python train.py --image_size=48 --crop_scale_min=0.8 --horizontal_flip=false --encoder_norm_position="pre" --decoder_layers=4
Rows from block 1 of the decoder of a small masked image model, named by matrix and row number. Rows with one number belong to one neuron. Each number is 500 + 50 x the weight over its row's rms, rounded and kept within 0 to 999. All counts start at 0. Numbers have three digits each.
After each neuron's rows are labels from the 100 images, of 14848, where the neuron reaches its highest value: "strongest on" is what is common among them; "patch colour" is the nearest of a few named colours to the mean colour under the peak. Only what is clearly more common there than usual is listed. The data: rendered scenes of toy objects such as cars, trees, mugs and chairs. In brackets: how many of the 100.
# fc1: MLP up (decoder.1.mlp.fc1.weight, 576x192), inputs 144-191
# fc2: MLP down (decoder.1.mlp.fc2.weight, 192x576, transposed), outputs 144-191

fc1.373:522475460481531533537476488456470515483488535470372507532449451547563573512534505494500467450480523400500491589596526474429534499541488566571501
fc2.373:561531502477524500394576546426544559519577485486544501461502610555359444568542454482587485460486452507533473460478521488485585631470437493531610
strongest on: light from the left (72)
patch colour: black (56)

fc1.289:438518444471556452505607437503486461533525571546477466443549451526450459471358498490522557550538433495491577519498533509497512513612521604536530
fc2.289:518549407511521546501469436537500526467376592489503509532522460424481437535540517570555532498519478469451473419500520433552493450526556546509552
strongest on: candle (42); boat (29)
patch colour: brown (58)

fc1.273:507505583436522430473528469506469505498481525522475452519528514565508464513584429488527468471474470439533563528393409463520607548491509471471401
fc2.273:498428513502484450499524436499515536579527480532506558479504450405476455497486600489422455504577448466461477516469454418451444467538459482532455
strongest on: ice cream (73); largest object: ice cream (27)
patch colour: brown (49)

fc1.109:506477509518389536469427516524511509524518554587508417551496486529437449437475504534511497448481528452547556551410502448407508556522555435458484
fc2.109:555508562489519550506468539573500526410529488521407589479518462511492548514466445533559556439526532331429447503463472541475537458549372503517512
strongest on: mushroom (27)
patch colour: grey (49)

fc1.405:472426395524487465513524563514556486531492460412397443476435529611512481477538568504479539442522491462531545454463490502464462473529540503595552
fc2.405:476483450406386492440520467539576472548486466445503573402497457506563471559474519522555578459517449578513495458524436514526463422562444468544384
strongest on: table (27)
patch colour: grey (46)

fc1.44:502439480579466589492516507455437466399573507520549492482513464446551404470516491520461457481460532516581524600462423499470498495550521526610477
fc2.44:541413476446520524442505530504510553519427493569538486470520462472439512477556528526510523415456484471539512447551561458495589640523478515468534
strongest on: trophy (88); black object (40); largest object: trophy (28)
patch colour: black (49)

fc1.451:557543495579563494425473507480525504564516535504501401536398517518561400425402478568524552489548459492611523510559501462497542471498503614526567
fc2.451:447509458472490567458520491521540392470475585547452439497458470487535464554638509539553484479568475479554422514550556433681546542477521552441438
strongest on: ice cream (42); trophy (28)
patch colour: brown (68)

fc1.78:485457487513565492552504437572520554423439487478474465463528488521460534514529480458553465557483445442481450601540529474450535477575537563554449
fc2.78:503549424609501641482513375463464425469475542519489402446418499515411552574471514558507500551516491471536530469502524446460474444475422489514409
strongest on: flower (40); rocket (28)
patch colour: grey (47)

fc1.414:517435494433480493584591497520439493466460419582470426537506627492445474526564512579450505556461556463553548447538524468398390503562558442407373
fc2.414:515433494403551454597537437647505466459511447548568466472498539490431562503555486516510545542458600502544615478566547464409391584435599497444497
strongest on: white object (41); its colour: white (30)
patch colour: grey (56)

fc1.533:544505543474451476543522555527582491575411425455547537471572482474474467493562477482523573497518499548526508376487448590533387449479449521510436
fc2.533:522489442584485494506484534525435562443589594563453461594489476514478499526376516549495499491459490469492483544503482451530586505509554423457563
strongest on: yellow object (50); snowman (26); its colour: yellow (26)
patch colour: yellow (26)

fc1.105:524414435488467500471628485435484450411474424523504480485477521502481465486482627522531450575433428466410374567538572474448525546453416443486473
fc2.105:515484590434512515400474438574581493505442541513491529485504508449519408600529509549445481506469507546477538378546527472568481432589536542468468
strongest on: blue object (78); its colour: blue (43); bottle (30)
patch colour: blue (91)

fc1.407:512415578557505562529502453498547480510483539498431532584448442453527510531412456561419524586430470465575416467456413490549543480589498508601422
fc2.407:457473554447431554458546488524561529618444525570457433404490409466521548458515486484463524467405471510520575627580552458495514468554493472461503
strongest on: ice cream (75); largest object: ice cream (39)
patch colour: grey (49)

fc1.305:436530531466549468544515462490561547455493443515529442548492489502481583501478584419570469555547491421495400487490500484453506516502529441601476
fc2.305:340472493508541510451452443610526458505510356449556511484516586492578500476487496445493567517485556495594622556517591527476451523511411442499491
strongest on: yellow object (36)
patch colour: brown (49)

fc1.4:497591440507497535459561505469465498403472527575409434495510451528515552570515603558575407570561473582446514572577514565488519473437503485469465
fc2.4:466443446516489501422513500509498524458577527491525516451508424486359448509573542576479581517380494417471482548496505477518542563544524564523563
strongest on: light from the right (75)
patch colour: brown (49); black (36)

fc1.320:540490483536514418446460479465627461549455463482610461631421496532498482480470480489528506470562575529457424511500493531507460565371522527470560
fc2.320:347595552436479574520462518491505612403485536551417535565490421518498530513539486481541487466571497496617558480446380434497453509529456522527439
strongest on: yellow object (68); its colour: yellow (58)
patch colour: brown (63)

fc1.39:575460440485463509572507449471522503479444521393452442448479488536568560455441538451528480498467426462548586483509426495517578519446617510550522
fc2.39:544522519509498456492486518557553473460465524514487518452552464512500552536457547500588476556502452549479488473423459538448559496503474463544493
strongest on: hammer (33)
patch colour: grey (57); pink (31)

fc1.503:547513506550526505539504505470521431491414501546547529440402453550523504540510555556380482442450535443533478563571411446595484495490437474550449
fc2.503:440608509491508550552503496564493488497522507495520573495437505575501400513464459559520529493529523551497514490566529467499514500448544596493470
strongest on: ice cream (39); flower (30); largest object: ice cream (26)
patch colour: brown (56); black (34)

fc1.91:518497453510500415503522480531516505436578495476488564551452477433493470554442493540475526544509417517500591508501536569533505465398438536548450
fc2.91:499589483437434545508474541490542505504573516611466522445502494558464432429581559474584547475436469458530494528480393509467538482527528466526534
strongest on: trophy (60); largest object: trophy (39); barrel (27)
patch colour: black (25)

fc1.510:527440508578480523458479491484497407493437552436546553453500548441429522469511616427437485501463642424457500508501550489504583455421569470463423
fc2.510:466527432470484526590551499457405555476442502626529480517483528553544437521454435551538520466524433546536442510561543526498477509567523456477579
strongest on: hammer (29)
patch colour: black (41)

fc1.330:569539411564450548412445488425608487443475503509512463572420474575492453509565467513532490552478536482475490508545430609503502599505477544427456
fc2.330:531471510485459420453518538507464439524620438516574419437565512468503522587448526507546539494482520504479448465540515546481483447440488461473554
strongest on: arch (38); largest object: arch (27)
patch colour: brown (52); black (25)

fc1.378:545533496541588461481477494527516556551462494469501490514414553527426532479498607490452573548394557495585432535524401427449526462544474535468484
fc2.378:431491542525493481488570550599538444557447512430514478512462488535495472526538464487499455538559566547546517552492509551507483544380518520522455
strongest on: light from the left (85)
patch colour: brown (51)

fc1.235:533505533554474461460582458470562525546551509511574416493482509405409420493390414504472480534505641490412445486439474440583417462475539484425486
fc2.235:547495457443509446497450439496489395536487475478557485600537494472555499501452589421450489520550590566575417466401462540501462574540556499457463
strongest on: yellow object (39)
patch colour: green (25)

fc1.294:521518470486561515494511494536484537458554554480532454492461449567577488551423535493494447492483512591482423579505518561474362599493589426481522
fc2.294:471523506505459462498444536522493443514427471456442491495490463487455527446537482439567496501528495511614490521485557501547524538434516618523486
strongest on: mushroom (70); largest object: mushroom (62); light from the left (54)
patch colour: brown (49)

fc1.381:539516463567578438526462519434511458438458524587551395602434531602464519466515439485483390481573500539514518460509451528534523452541460423548501
fc2.381:560598556451505568491474544465548521421505491445524543595369474555494509503502485475431549500615532465470467470462462478466486588458510502489459
strongest on: yellow object (42); ice cream (35)
patch colour: brown (59)

fc1.218:469428537460471563514480456569471408529445566534420484427443496514455445540516539429481470520524473537490490509545508449493456514531530430423441
fc2.218:507549511512481595489487517535503610429459517547507520460557411436503506590500549490462469604486573494468493490397504436528527505532514507477575
strongest on: light from the right (53); white object (34)
patch colour: brown (61)

fc1.22:509530480425525512590485512407528470425561589542486438470480433464456434570470519464556467521514565520567441511530418591448487502532538553499474
fc2.22:482506552590464400526481499521522483473448451515506511523518477435530463485478419573511540518471530520472544484543463512510496487505515416511493
strongest on: light from the left (49); flower (35); umbrella (27)
patch colour: grey (58)

fc1.565:589526538498575419562554462482465566402473450484586465512525439396449506415496449618424475420480518533473472543487466465484509503555390468562515
fc2.565:452538485460490541512484521529511478523489502416449578461419525483510482570493520440478525562541459502500456465471553535529438531445547625462511
strongest on: ice cream (87); largest object: ice cream (31)
patch colour: brown (73)

fc1.204:590545474499532507478539521439486419444458585482551497432493455580522523527488517377494427497476542484380453545579466535544463529508570442370478
fc2.204:382477490515559501487523615489519578395508483473525452499552442505523414531496540374501436389491476415456504556586495532459493494509504547513555
strongest on: arch (30); its colour: red (25)
patch colour: brown (55)

fc1.369:443545518488489593460539487514454485475523482501506496479473459497494460478519501489461579610531517424524629510571439524521532464591470706503506
fc2.369:409508393481529535493395605565511515455463493498486471511539531475568521496548528486496496549506528577522499482464559553548516410511485574474617
strongest on: table (25)
patch colour: grey (48)

fc1.14:464499507486518392491612507503528445568454471448522475442495553365369393585481505459411473471555498445484527558531525458512490522563500530492463
fc2.14:558559517499479541465528531565529583481462480464473517509469621520568435493536474481428590540498442497486512516477472479479421465423537487543466
strongest on: white object (35); candle (25)
patch colour: grey (47)

fc1.150:538438424551473523533580534550536506467483599526534531481465545453484559424462498512514402500494445451560537422540401564497430557619572408503473
fc2.150:420434488492475441523485555551428461496460444487477453478436538488531581478537497506460481518530471434483490524521601515561543589629444552530484
strongest on: candle (28)
patch colour: black (27)

fc1.224:495540484529501502458516447566594477538455517508465451490464456499445506544518508475478504573544503570499466523409518542569460436534591485500493
fc2.224:439532492592470517560490510381501490424493534548472464445478489429505530561451526465580481568521452459490500474463517493520480581498492490455454
strongest on: candle (58); largest object: candle (30); rocket (26)
patch colour: grey (59)

fc1.36:496468393553553424532412635493528489555517578488535533436474535456475495508408622557482414429493458466553391501484547537449500491550442492522464
fc2.36:442568455468578514491431456526549426606421447509484545455537462422534523485552559499385468498513554430500532529621510565480472568510465497560507
strongest on: trophy (39); largest object: trophy (25)
patch colour: grey (50)

fc1.221:513454476540501512503529453510625548522392567491458486483513510401473537561425477464530585399441504456491438446478493485474513536401458498531472
fc2.221:581470453520510541439526505474526537464484507592474501459506409431492445560506470523542439451459462508450501564543509415491469564483448549552496
strongest on: light from behind the scene (56)
patch colour: green (78)

fc1.547:514504523505480573542560421478519440457478416520500417398540414462546449386528395486497452562470434460528482536517504541624504563418517463559540
fc2.547:475399504547552524447507518367498461493522528450483471489413579539434448548503549473567587480546507469511527416534508445438576502568506527427512
strongest on: bottle (89); largest object: bottle (55)
patch colour: grey (48)

fc1.426:561472523512451549483463453563496496490395550491482484524461437410440539436524572510528555462471613481562471536499479482517533478577409457535507
fc2.426:548434502566545451506515531453430481483578398441400532473589402508448568445511416496436513496573505558474510540451426570407505543507458534570550
strongest on: hammer (35); brown object (35)
patch colour: pink (40)

fc1.252:536443500479484503527499519517496471551396493452566579473460563493446510440444423579543527501560538403526520474564376573514494454501436427516445
fc2.252:523486472601530466470538613491441490506538469580451489524553509422442565580487471511578500485550487546546556479454558456606511584391531503599538
strongest on: yellow object (49); its colour: yellow (38); bottle (26)
patch colour: yellow (53)

fc1.127:454480541532503599588540544452559553532349454540475495521528529427435460470463481464395538523480460489541489516430566482540429480501500561480443
fc2.127:501543464510472483439601512566478452430446444473504442519467486487370510534471483619476568441408490491559500508508466566401576541566527445541543
strongest on: candle (36)
patch colour: pink (50); white (25)

fc1.514:471563450512475486538461524553495450481385477386484455473499537562571437512491524489559606603543471501589448491445497490589495487550506497450513
fc2.514:494553632519482534529546601445535476519440508556543521528484516568569447535387533458588468472497429510428484575481435451531532618546451495492391
strongest on: table (59); largest object: table (31)
patch colour: green (35)

fc1.211:584487533466533518530525539495440471496445553504397553442478525516410472475418502543449503479506513505555474466504478565507583508537530546580506
fc2.211:508471525501578483450462496563483533449437509461537476500556424508485507433466572465534552494530409570552519442550435598462415462478581520553536
strongest on: ladder (49); umbrella (27)
patch colour: grey (59)

fc1.428:528458498516472449455460482401616513561415572489463533516637560520385441453489525566470415523507452408499453482556465457546451488457493479564478
fc2.428:489502439545545482490464580525464541531565541470428512586505503424438484507515459478429496563526408498598475416446460483486383550445521544623543
strongest on: yellow object (67); its colour: yellow (40)
patch colour: yellow (36)

fc1.391:510530531472571425462459481563445487534441585557399445489570486474638490538496522478493480514555447531492539536553491596536466472615463436510550
fc2.391:503561450512435416452505501455521508504463464445606548468501554530449502514479608506575568557512443632526508509600579434476471538467442533467443
strongest on: light from the right (63); rocket (29); ice cream (27)
patch colour: grey (60)

fc1.554:594368573497613461461496436549556468423482534563531491499557605583525511480528473476432488462532536531487495481518458415461521461504497549508492
fc2.554:491567460579434549515525461523395551517491505451460521472456379479528482506493530516440448605500549403477460473558483498589583465559564469538445
strongest on: flower (80); largest object: flower (33)
patch colour: brown (65)

fc1.295:384539463437657498475560547627485518448556513548504477581418525452521486442522581497489440573517460448604524496459510520473546478469432493540557
fc2.295:581518458417467510697502557532528572511550511516549454514462477522509476502380506543571473413533469418548443543503452457449449495510593519561531
strongest on: candle (42); rocket (38)
patch colour: brown (56)

fc1.30:600509518559436521480566519417521487493481492360490485406482448503508561512544494551483483448548463502495560508371485566508410467400450493580460
fc2.30:441514533491641460569493610582489419441553485516509498544508533557503449423524529361608541481538494440512508483575467487558515511593462440425599
strongest on: trophy (70); largest object: trophy (35)
patch colour: grey (65)

fc1.410:522509552366472392569487550481462650519498464538501485523527532471527515480533636597455424532454556499506419493518545552518534459448534399439482
fc2.410:525541394567514447415461537473481490480427474533411461568592539512505443507496516514425517508487500513510528541513502493436468524520533435529472
strongest on: white object (42); its colour: white (27)
patch colour: pink (31)

fc1.118:510520460438487482517469545482532568468577400483475529473414462448456566478517463394470484547513547494561509494430453523486489506489446569462506
fc2.118:461476625480516443523547516589507420501512504515495495579603490481485397533490535565617493519462440527423445488572460461512475476510616428496478
strongest on: light from the right (84); ice cream (33); trophy (31)
patch colour: grey (52)

fc1.66:518539487509586513492467428542554588477524505546441522513468546524524372497395605527482488408540451518487477452560472437388439431677479485545521
fc2.66:505411440492523496428475454514536535467548491559455530460515503438492470562508566468450381532516516547471594497617603443474500457550457527529530
strongest on: candle (26)
patch colour: purple (31)

fc1.319:521542573424549480403598505609512508582496484458367499476459536494421455436631551457577487585540469458489462582530490500531505476506435570444510
fc2.319:509440465543444507549485525447588502538571481474382558488546426501578495562512520516446590577552512504508447503421496447421514516448476491510483
strongest on: light from the right (55); bottle (31)
patch colour: grey (59)

fc1.190:491542458492513541490469503477602525500459590546585509531469572467367564457456546549454378585576523538559443599454427494439510480510514481574526
fc2.190:532415523558540566444531485502562489499488516454477432542610548415489528549457413461505531528561479509501509513582480550488588446598478593528535
strongest on: flower (50); largest object: flower (27)
patch colour: grey (51)

fc1.506:448537410590518426441466534586527560562445521508390502465472529421498632554495513549526510512469514457493527465449509582541495565526564578466465
fc2.506:512517468510597420373463479512479526496471573483472547400430464552426533516517530629507479443438526547512532500560560550477488578560542529468505
strongest on: airplane (34)
patch colour: brown (54)

fc1.72:489526555539429543436433453603526461520586511486369533491466544554477526568465573549547506568478531493534477528470569460576471496514412511442465
fc2.72:431427514596480460501486514389406501585441456500585510522463570457467483556371531502479485453502463460487532481534478490380474400520519518567578
strongest on: mushroom (92); largest object: mushroom (66)
patch colour: grey (62)

fc1.83:532547433413537461408531527500529466512520496466525514455584520518517570416459548447564521549468488491571512525448434543516470561466485434495626
fc2.83:554435496432468473555477510468534399446556515475477502497406567457589435516466576436490478391517418481556571496518451470484558469482480478455533
strongest on: mushroom (100); largest object: mushroom (69)
patch colour: grey (58)

fc1.525:516465490549507412534500507517628480506421452506488410523454562506425482506557533610508517478470586491545494434505409525448476447507479422570413
fc2.525:471479501426562543550517406484509482637593553486539421573424502477526462486426438518490535508543553492492462445494472552474495450574547455498464
strongest on: red object (39)
patch colour: brown (53)

fc1.126:546517436505518507474562458503565534427483539487468531547476427476535475404498465468503507463524429443482546502537419538490557494399483580436535
fc2.126:510504509528424478514474513482535579512486470517596438530458575512461501459472502499490530515445480533433502497471485552511546516476524469570493
strongest on: ice cream (65); largest object: ice cream (29); ladder (27)
patch colour: brown (63); black (26)

fc1.244:504487533405430384502472575557608552530411520554459496593578539478534580607502541492510429484383467466488518432462585498467572543553521512407589
fc2.244:564446528507536540522604493533500593509540491499468489444435471559401390427495541541514453504561477597522432462461448547500448493535489369458466
strongest on: light from the right (52); mushroom (34)
patch colour: grey (47)

fc1.181:517489482483530425490492487519456494541549579457418477442499522588408502466483568532435434447540452476506557468545496507550506542477536478497412
fc2.181:545441500550541469508481494475544504522465541449456489444379554487332457587469525488527524447488490646542413474485475565499488456479422545501558
strongest on: airplane (34); white object (34)
patch colour: grey (64)

fc1.258:482501424426531505512589522561548486422546519488457532433483495527517579563465492508538486493543470491529507459439523506461555533572465465533553
fc2.258:486486582596560403543378467480463463593450474509529499553449467402462489507504544536567532478508477525496486486524491472535407452454487492544510
strongest on: trophy (78); largest object: trophy (58)
patch colour: black (49)

fc1.409:468526534510567537545533453439518560482515519465429540420628569468416477521495477422487566499536403552452546459514541496563485503465534450532526
fc2.409:445433640479507454499423516497472551523567428547535543512479545475504452533497437427619556570561540491560476478423521511469483457365520418504547
strongest on: candle (39); green object (37)
patch colour: green (40)

fc1.128:579533533363441503568446414502509524532416510513594560399490578446477533511460495575486463478449432392498427540520474535458521491525540531560519
fc2.128:478528530518587522490577497603476532446554458496423540535535435462502499515515527507521437482565468487601524372373530512403449466513481438501551
strongest on: table (26)
patch colour: brown (53)

fc1.496:489497447398557394523500402453587566417567562488520553517414445494409515445544556550474489553468525483545573602468477412546468487480517436535489
fc2.496:524507530470460492503473505537447479428553494450451502422482524513485605585486552460535536465525474409492502497562511451492570452551464489602553
strongest on: mushroom (36); largest object: mushroom (27)
patch colour: grey (49)

fc1.551:566505554540542466542523401451541510578497570536497468511449459482446524488504555459451525551542516483504486518447445516472485457533512474501505
fc2.551:443477477523590518438558464418465501495605530495555502444516553505526496503474509386554469530501527501570522585523477451521585576501466603575511
strongest on: light from the right (51)
patch colour: pink (33)

fc1.566:562483501464530444492531548455521556485561506500557525478492482500619565546542477566494533562512586445546567525615519523473484537460414588423412
fc2.566:508550475564523512512548488508496512525492471449457541475477461453496526471511436556475517507553477537493512411528532559502492543501373457506579
strongest on: light from the left (57); table (30)
patch colour: brown (50)

fc1.464:505476439488477510538559508434534576524461460547550538503523447535487551594455522434494577443538580486561512540583449548476596537477529492540522
fc2.464:518545552501534499516487497536531489520479568460416465445435483492480458495551508614501407537483453521409582417489528417511443519497476495490463
strongest on: light from behind the scene (50)
patch colour: black (35)

fc1.365:505449490478463472470497541501521535494478527547487479463521572534470477479494457593499586503563532423518544413531445513533437451548454436531376
fc2.365:547435496498526513549536517501508549438538555459531504493461591485558475502464451568481462509555557491499539394460625453521502535405461469415439
strongest on: blue object (35); its colour: teal (28)
patch colour: grey (48)

fc1.288:478470410488472497596473534524519510480604583552496557440485553475541507445415444416427448504486555477500484466507490590440547538403443574500549
fc2.288:491519547575635469519477360434481479494480515528554497552487504473468470568523483505611483464438446550468443453482501456567421460485522418571412
strongest on: hammer (68); largest object: hammer (38)
patch colour: black (86)

fc1.183:506544490497542479542419439497516502488521489538488616586482480460486495415501479450445555506590525463496452522471483485449503539474460537402450
fc2.183:486504505546465580440536399480417491406477515551555395412493517555525436502574474520594509508462539494463531460537523498462520461528478403529470
strongest on: light from behind the scene (57); ladder (42)
patch colour: brown (54); black (30)

fc1.280:468460524546464470477502597569503465471481507582477424473487507586553453470545451477468442509482469496524458581548499530390605491562623484553647
fc2.280:398553478577521475469582526499500602527416451525430475498581535486548510545496448472488488460522573491550529511448505441470420448495497553452583
strongest on: bottle (40); trophy (32)
patch colour: black (28)

fc1.240:425410479558550567548545505445540456512464552487511449465486435493511481519423568495478512475530495519555467445497526546494534386531453460447478
fc2.240:748595462455446493503463487592440524595505481567484541603476434474441446500547539396522502548527544478519565485549561531516474497518489557595441
strongest on: ladder (31)
patch colour: white (41); pink (31)

fc1.335:521451522487477544514495590484478513501601509575490492464462503484518485476582471495506470461517417562481470563501489510532504514562415575446500
fc2.335:515437518427489436446542449487506489433549423475525460523607519552514489461426524510464488616509503511491490449469511483448634517459517400581459
strongest on: trophy (33); mushroom (27)
patch colour: brown (52)

fc1.281:496423508437573507373439523539491554622518473445502507475525569512570437591523542507515470531505472463474470478490493510545532514517483541499488
fc2.281:573557500566429490527480525523450509409451497583493515563451481486380493405537452536580560465474498570482459551444485439441467412489508438476548
strongest on: airplane (59); largest object: airplane (29)
patch colour: brown (52)

fc1.262:545501529542543473484567495485480512466441496471452507571516437566462535445475542416490534460522562623422517477558512494542460473494514438433405
fc2.262:506559512457587478468452587500479506475460460585490569420437533505505415480486494488416501462354463478380462450528533582470557430385465488473528
strongest on: bottle (57); ice cream (39); largest object: bottle (28)
patch colour: grey (46)

fc1.153:564448507510531512528579540415482455518500476490520525409515491434563542501573603527473553535554501419519495501421565443500428531505537536481472
fc2.153:454511479461532490530532563464419548533453417549486562476511468486483499462449609592430472560467501471527452466482470525445461447438523505430506
strongest on: red object (36); black object (33)
patch colour: grey (47)

fc1.401:511470515467445519560400510420517496460580545513459462550453451478518544552452507483509547560519556500550472551529539594510547518584555469559566
fc2.401:509404489517507505470491437458504516522437474419523498489484543515501549480502526452559490488516555483552467499467512492438494488489517504555491
strongest on: mushroom (62); largest object: mushroom (52)
patch colour: grey (63)